Weights of a small sound classifier.
Model: 4.75M parameters, mfcc input, arch tc_resnet, norm batchnorm, depths [2, 4, 2], widths [192, 240, 288].
Training: 10200 steps, batches of 128, held-out accuracy 100%.
Data: 39062 training examples, 33.4 epochs.
Rows from block 4 of a small sound classifier, named by matrix and row number. Rows with one number belong to one channel. Each number is 128 + 24 x the weight over its row's rms, rounded and kept within 0 to 255. All counts start at 0. Numbers have three digits each.
After each channel's rows are labels from the 100 clips, of 14976, where the channel reaches its highest value: "responds to" is what is common among them. Only what is clearly more common there than usual is listed. The data: synthesised imitations of 52 everyday sounds, one a clip. In brackets: how many of the 100, against the usual share in percent.
# convs0: first width-5 conv (model.blocks.4.convs.0.weight, 240x240x5, each kernel summed), inputs 60-119
# convs1: second width-5 conv (model.blocks.4.convs.1.weight, 240x240x5, transposed, each kernel summed), outputs 60-119

convs0.163:137128102123119122107127090113168116166130109116117092143100122138175131125119143120109140146103148137129163107125115069095146114109076141157130105129110121069178096127123148099129
convs1.163:213120157127107123137120141116147112104127109138097137125160143140105127138173166125144129110108151162105146199130139121181100150102126132131106145136178090114146145130084120121145
responds to: siren (55 vs 2); signals (55 vs 11.6); meowing (36 vs 1.8)

convs0.192:134111123162112160143087148110125088132111157147111116156138101111171089168136107114125091074126096112075176135123165078117139153156136130166108125117128149116071124155137138102135
convs1.192:137115145099163113126138140154130116112111091122151075107101130140105065147110173183144164133183108116090153183121138113158116101099137109160126100105146149114118116110041145116139
responds to: siren (44 vs 2); signals (44 vs 11.6)

convs0.148:097112113103118105100139090136095106133120167127161123108095099093163135131174154099092145085138130135103122134133127102107135164130154121099173194068125103119131100165132151128123
convs1.148:177116169170122137147110151087093091114126108147134127155185154142148128102157126127108148165088120123148137159116192172159136160133086096101126135132130131112107121119082146108101
responds to: laser zap (92 vs 1.8); machines and effects (92 vs 21.5)

convs0.79:116124109104084171117104133120135109096082130082112062118135122150128108142142140128092115144139140095135161156095144169132118109145139146134218131193118132111106102155097121109110
convs1.79:112160112125097158178117115131119095163134107105139135129169100132140134123145153126115133155127082128125096113083158108135153100137128126110149095146125123156131130141078114121118
responds to: laser zap (100 vs 1.8); machines and effects (100 vs 21.5)

convs0.23:121156123167157129096109148141077159145142118146085134118171133121138126148128125130128105132102128165130122133138120143130138105088093167118118136145118137154084127126085109124120
convs1.23:161148098146105191111130117118115147115105156144093114119146151129067121112122104123111120123122103123169072114133126161101129195131153151149135150131097099074098130130146128118116
responds to: household (100 vs 18.8); clock ticking (76 vs 1.8)

convs0.203:095128116115154195140097099075128122123214092124144143121123118097174112129126137154131124081112115106143135126176156146097146070163204169119147115115141109120100139181162125135087
convs1.203:106126132117124159149150139107109116204118136095132161101173121125127178107123161139122134162124138175123136125104139153113143144128135180135107142093162134117137122137125189114125
responds to: meowing (73 vs 1.8); animals (73 vs 15.6)

convs0.184:130119126104125148156172158101127167159132130111151122118130101152138117138115119099150144100094106109142149177116151144166110050146090152127129151121134190169121105151170133121124
convs1.184:096145105128156174065127146141105102169119113119123113112148092182115142127142133118131106123122141115135139145115077134132163139142132099118164160139104159164133148099143130101146
responds to: crying baby (41 vs 2); zipper (31 vs 1.8)

convs0.110:138103137106114135126141110164128133120161132117117112115134098166096105112144145162116135120123150168090103119102134191084082107142103131121127146163092165108149122122153130170167
convs1.110:097128141121088120123136149115088109152124190098136142094170075140123154168082126114158137150123094103149162103152128123116122139092163130096108089173149151163126139128150170149109
responds to: music (91 vs 3.8); drum roll (73 vs 1.9)

convs0.199:160150135100171150114142140139108147146144113118174109130164096115121144126049106104100096121152105095129094167105131102122110098136157138110124124101088163141117093175114142113118
convs1.199:102122123096118154096116122081103149118167178091070138159079140135148140139165116107112207150146154088112146139136141163105169086136131118127109160161115113102160139103094110117174
responds to: meowing (37 vs 1.8); water drop (33 vs 2)

convs0.225:177134098105083134140130155128104136116121091133147069167135150117085156148147165135087176120124137105150111115148109130138126113123098114128176102118097137105141118087145143126136
convs1.225:199109130118125124148107135117129134118136121074127165132140125145097077136156145122121173144108137139183112139176137139119135143126132100186200125111147138181149135183149128117100
responds to: crying baby (79 vs 2); people (79 vs 15.3)

convs0.155:115086146127088157103161142124107104120079113137103135118126129110130104093146128124130155142085134136135110113118120149086156103149104123153123164155089139121114079100125128103127
convs1.155:148153169073185165093105103124124120133125132170137123147148136126116111100134140124070141152094131127127121129135103115097131135099112124113091123083134135115160142107192129093153
responds to: signals (97 vs 11.6); siren (74 vs 2)

convs0.74:145099133082117107114105120076121068141179132128126127142133112148116097155183088120151129182127129103120117148114142100128139079125111155145120118155117118113121176125146148145077
convs1.74:110171143135120109111144127133111152094137114124162117128145197105095127105126123136139128139083145118124157129131131089137120092125136157176129177162155119114174104097086136131108
responds to: household (97 vs 18.8); zipper (44 vs 1.8); knocking (27 vs 1.9)

convs0.129:158150104109167127123152153129137159195113147050167110106118116098137154106144104148132106151158127133124159127148122117126132148168155119166114136097142153118147162136137146126096
convs1.129:147118104152095130143114144106086117083153124119090092101117120094144115185088121170133087096110157140098104131127142173146105142070160169117149111132163082151153110093099116118128
responds to: animals (74 vs 15.6); meowing (48 vs 1.8)

convs0.215:106142137141148088107125118124148120157109162161146136095119124118160138121168133125134101126145154160125174091129151141132163153126113132092153115133114141127124086136147145131137
convs1.215:188122129171074119137134148107114130131138127132113121116089111135101147130141144140187132120135127135154106136115138149133122150115109118142124146109144101109148126096123120105085
responds to: animals (61 vs 15.6); meowing (58 vs 1.8); siren (25 vs 2)

convs0.230:161112095108114129122106181136124130122130152134120090120145110145134141126111123135159143110168128160158144104064127138137103120153073136160112113103111131177094129094127104206165
convs1.230:102117114112134147144187087147133121127162099111142158118126099135123151122135157110133131096127108128166139107163155127151149134084185095093126088136098124111144128161163108157128
responds to: people (46 vs 15.3); signals (40 vs 11.6); beeping (30 vs 1.9)

convs0.46:119142111065107136153183141113122101121102150114136101105119108129112135083157136148083131115141127141156125147118173123104145105137134109126084143126127129112158174112140152124117
convs1.46:129079155179136115141128115115177111093162138161141135144139145101091158145142119146118115131150120142082122157130069148086148170096111137122110149115141139130116089149130129155128
responds to: animals (68 vs 15.6); howling (53 vs 2)

convs0.104:100144118093143137107085152132122132076120143147116144125178133117133130112107123087104097114111146086153111114079118124142112127120148145110125129144128091145152116101116155074151
convs1.104:161125124090122125127133068107153123157133169089154152110144145135146083118130162154122139109141118141113130139113101100152138092145140116116153116093092110165153122137060174095112
responds to: laser zap (33 vs 1.8); siren (28 vs 2)

convs0.132:162126136136083144113116031106106130127137130110138110126123151105137123074128152169101091119127161107151158107141162128118108147159141149149139130142114131132129133123103157152152
convs1.132:125092087093098155117206126166142151131113087105093107123122159130112106123136155117131131092096133127206133154120140126157105134083115107055072149142093078113165169143143134105146
responds to: people (73 vs 15.3); crying baby (68 vs 2)

convs0.136:091169148093091156149103095095109135152060123103146118131100141109134178141121158106119110129147142116143156116147153136096124112140123142137137121100183146089158120168144087129124
convs1.136:127121110100134141165152156144120138111133173097113132117093139125129126133104132107099152135111112128128146186143145088155158084139099147099111122119125076133140139165135120104140
responds to: siren (35 vs 2); laser zap (27 vs 1.8)

convs0.206:156139126136092091111124104127125100130108107124125109153128114115127120154143104147104110177125137124116156183110121118126113125122144134139126140131117128120130136146107155135089
convs1.206:149116107135113102116112128152115120141105120130122116104108122112155133176162122120144131134156149168152143147154148159154166145143099146153152115135157116133118126127110091116129
responds to: siren (69 vs 2); signals (69 vs 11.6); crying baby (31 vs 2)

convs0.75:121096068174111127158118135136123122135090089107151108128117113098141098176158135148145122155133134107128113143151117138126108078150110098155108128141185108116150133164115134121143
convs1.75:145113119168152097143087093139132120159118140118130158136110155114125129109143159146089158116156118147065102093129119120073164105109148186138166105118108148111098142119098139105124
responds to: crying baby (63 vs 2); meowing (32 vs 1.8)

convs0.172:134162131148129138088096109134128121137115114132135115090119117070126117119119160137089098096086099108107082104139112107139157149074159071113109187107146160119117091124137105059129
convs1.172:150148115123137142128117124155150152114136124142162151207138148113143094130114122153142140111106095135104079145102169087156120122120128143137154106085111126087153114111158121175134
responds to: animals (94 vs 15.6); meowing (33 vs 1.8); bird chirping (30 vs 2.1)

convs0.4:144129145126146099140152143123136150093125098121117088146102155107080149176161134108121107150109109149105134098106136118115090115120127125120160117115136119076159135125161140138114
convs1.4:148113090099095106144121143118105095143120118092125119107148090109126125124130099130101161134130104144123123107137082155116107098141114107124138112132103111148157167160093166096154
responds to: crying baby (100 vs 2); people (100 vs 15.3)

convs0.98:154088116128073145140120172095059128138116129141108139142139091076132126109137167117141116166120102143108104117139138144103106085133105142100163155130163172117134126173098129107114
convs1.98:135166152149135109110129138176096126150165098121110156171155133134096148116138122116065111086114120105113109111171141172098135124118132187142131104140097133103126129111108149143118
responds to: laser zap (42 vs 1.8); water drop (30 vs 2)

convs0.179:108115084122096124113083164107085136152147131127132173126085134097159134087081125135134100125157150127131132092133123141087147126169089171156143115127172141125151112154138147079119
convs1.179:127136105109132137188095166134139135153132147156141133118113161115161104150104083121112133118094125120127091107182099107114142123147147170150148142104148084138104167162132121110144
responds to: signals (67 vs 11.6); siren (58 vs 2); meowing (26 vs 1.8)

convs0.151:116167161112127121152151126158152131139108111134127128150138137158107132173136112118140150121134129080137090103163128110125109134163121137122122067092181120138144142130167117135170
convs1.151:103116108130142133085126100089130122110079140106090089104133146073129134156096109096130139099133137121088093117127152106107141166126138119118156151118123167140146128091127073144124
responds to: laser zap (52 vs 1.8); water drop (38 vs 2)

convs0.63:120139104125109112114113138144103126167133131143103125122190136121097126132131134158148117091168138126125107146121121111126096161109134116152142108114188103129104162119157064134079
convs1.63:129154089177144145187163099156162087119152127072149112131127111116114128160147141196092112131107090186127125140089111143095118141117135124128122152139151128137131106155078129116125
responds to: meowing (38 vs 1.8); melody (34 vs 1.9); music (34 vs 3.8)

convs0.214:128162141100136136110119147107148121112113138127152158192119102133125129137141119087127106124108048132143128097101153124142109129100150104130110105112145137138159128132076169107097
convs1.214:144190127127126159106150087128158136125135137067137125079155092113131094160118092152131152136126121088108106153141134131135169166106121127116133126131072163124119160121110117121096
responds to: animals (90 vs 15.6); meowing (49 vs 1.8); howling (41 vs 2)

convs0.193:178148103121109109079148129161141140119115144139116145126132104142118135148131123140157128106082173120187139130151148129118140155102106143102146120134092136121095121113148142082189
convs1.193:167157143139071113116161088172147140078072123077143092077134115168137117127119115100166160116119107094137095086152141145173122120120090101101121145094113187118119137144210153145118
responds to: people (86 vs 15.3); laughter (52 vs 1.9)

convs0.205:106165132116120124162138144135129134113110148081114110116113103134116155131124117100122144133097102087151118153184126165157121164124140160133114105084158123173147131162129140124111
convs1.205:139120117160172133140150147112119111120117155111158086161116130129143100167108126146079112113088099135091107146127081113143145106125114082137125125119146105094153147118127126095128
responds to: signals (62 vs 11.6); beeping (46 vs 1.9); animals (37 vs 15.6)

convs0.149:121093152107128116119102073128129145080086104130117130094135092155095150111118143104144166092150104122139126153119117114112113123121097132165102134153160151146122113110123141078120
convs1.149:183140127160134131130129155113132123128137161130158123131148143087172117123159085119152132122138113128102084144149062141115118104129117139119149117128099127126129160132149176134127
responds to: siren (37 vs 2); signals (37 vs 11.6)

convs0.135:118115123098163180104174127139160107126112132123163110141081080137135119140174133101094125119140113142143133165115110115109059140156110132117144160120131143067096127108111169134161
convs1.135:133147136106128145154148144180188133126118140151119103110138167102087141121181138150095126138124124114090132113129128140146150133159085157116106168137132117137100081125140151152130
responds to: animals (72 vs 15.6); meowing (45 vs 1.8)

convs0.168:124154152178092142127127070126121107134091096102162106079129118129109131165160146178077120126165110170108143074113124133129135139131141153100121114200107118117142113122129154141114
convs1.168:131131085068101144133135155139103131122113104138158158118158140141082108101088148088106135090144142110151165140146096161100137111186117167143167104136142202144134159133124123113158
responds to: crying baby (33 vs 2)

convs0.144:161138152175122121116187138121126136146107151120073164137085115096130103103120133125128103140112126143124125129148140143182138127124145159141148091110154076130108156160143202146098
convs1.144:132167105167116132158152125168151133166161129144133145171129101153080129133137125142125118120129088131164150093104130125157134088113108103138137097091118126127118096085092106158099
responds to: people (43 vs 15.3); crying baby (28 vs 2)

convs0.200:113095162148124116151118134148140092084118143151122155102180145151153153138101120145132097114125133102091110120192095132126134136106113155123137116127124114123160105149160129119150
convs1.200:128086143158114090111130126114111105130142123124109148135092110111133105131121092116131121154106111127138101132086157087151112112119144126087133104097129068162140112108093123098139
responds to: household (76 vs 18.8); knocking (36 vs 1.9)

convs0.82:123118143124155127071094159111116118110130140118153114102141151143083119148113111084148142144121168113099069118103129132137091092115135086111100132129119119125096154084109111148152
convs1.82:147150090125074153151137125145116134083154132125109074178120128080086116110173169111121140116135101127155149110116107099149114119155099154155121115182126125100099112145141120103165
responds to: household (62 vs 18.8); coin spinning (51 vs 1.9)

convs0.67:086145113137120135114177146125113140087108095097139141138115144118120161132129108109095142133174089166093119121108143098153111114144176117108107090121111117093103100078141122143105
convs1.67:180152113137138145150095084119109120166118123100130132142116088139141082105126122142100110160112089097106125121157103124137136120129174105141141090131140110117113162106093148080130
responds to: household (62 vs 18.8); doorbell (55 vs 1.9)

convs0.19:139114111139140072103114125121134145109120147113123120122141160147063157162120119106076134164098101189123155149120156181126124104108129087120135112133141142132151154094195101123145
convs1.19:126130167115147067116116098135099115113148125132174129122126098106155115093118124097116132153156154131121097066145076142124105180148169113097148110118122178140118109110115158076101
responds to: household (67 vs 18.8); zipper (60 vs 1.8)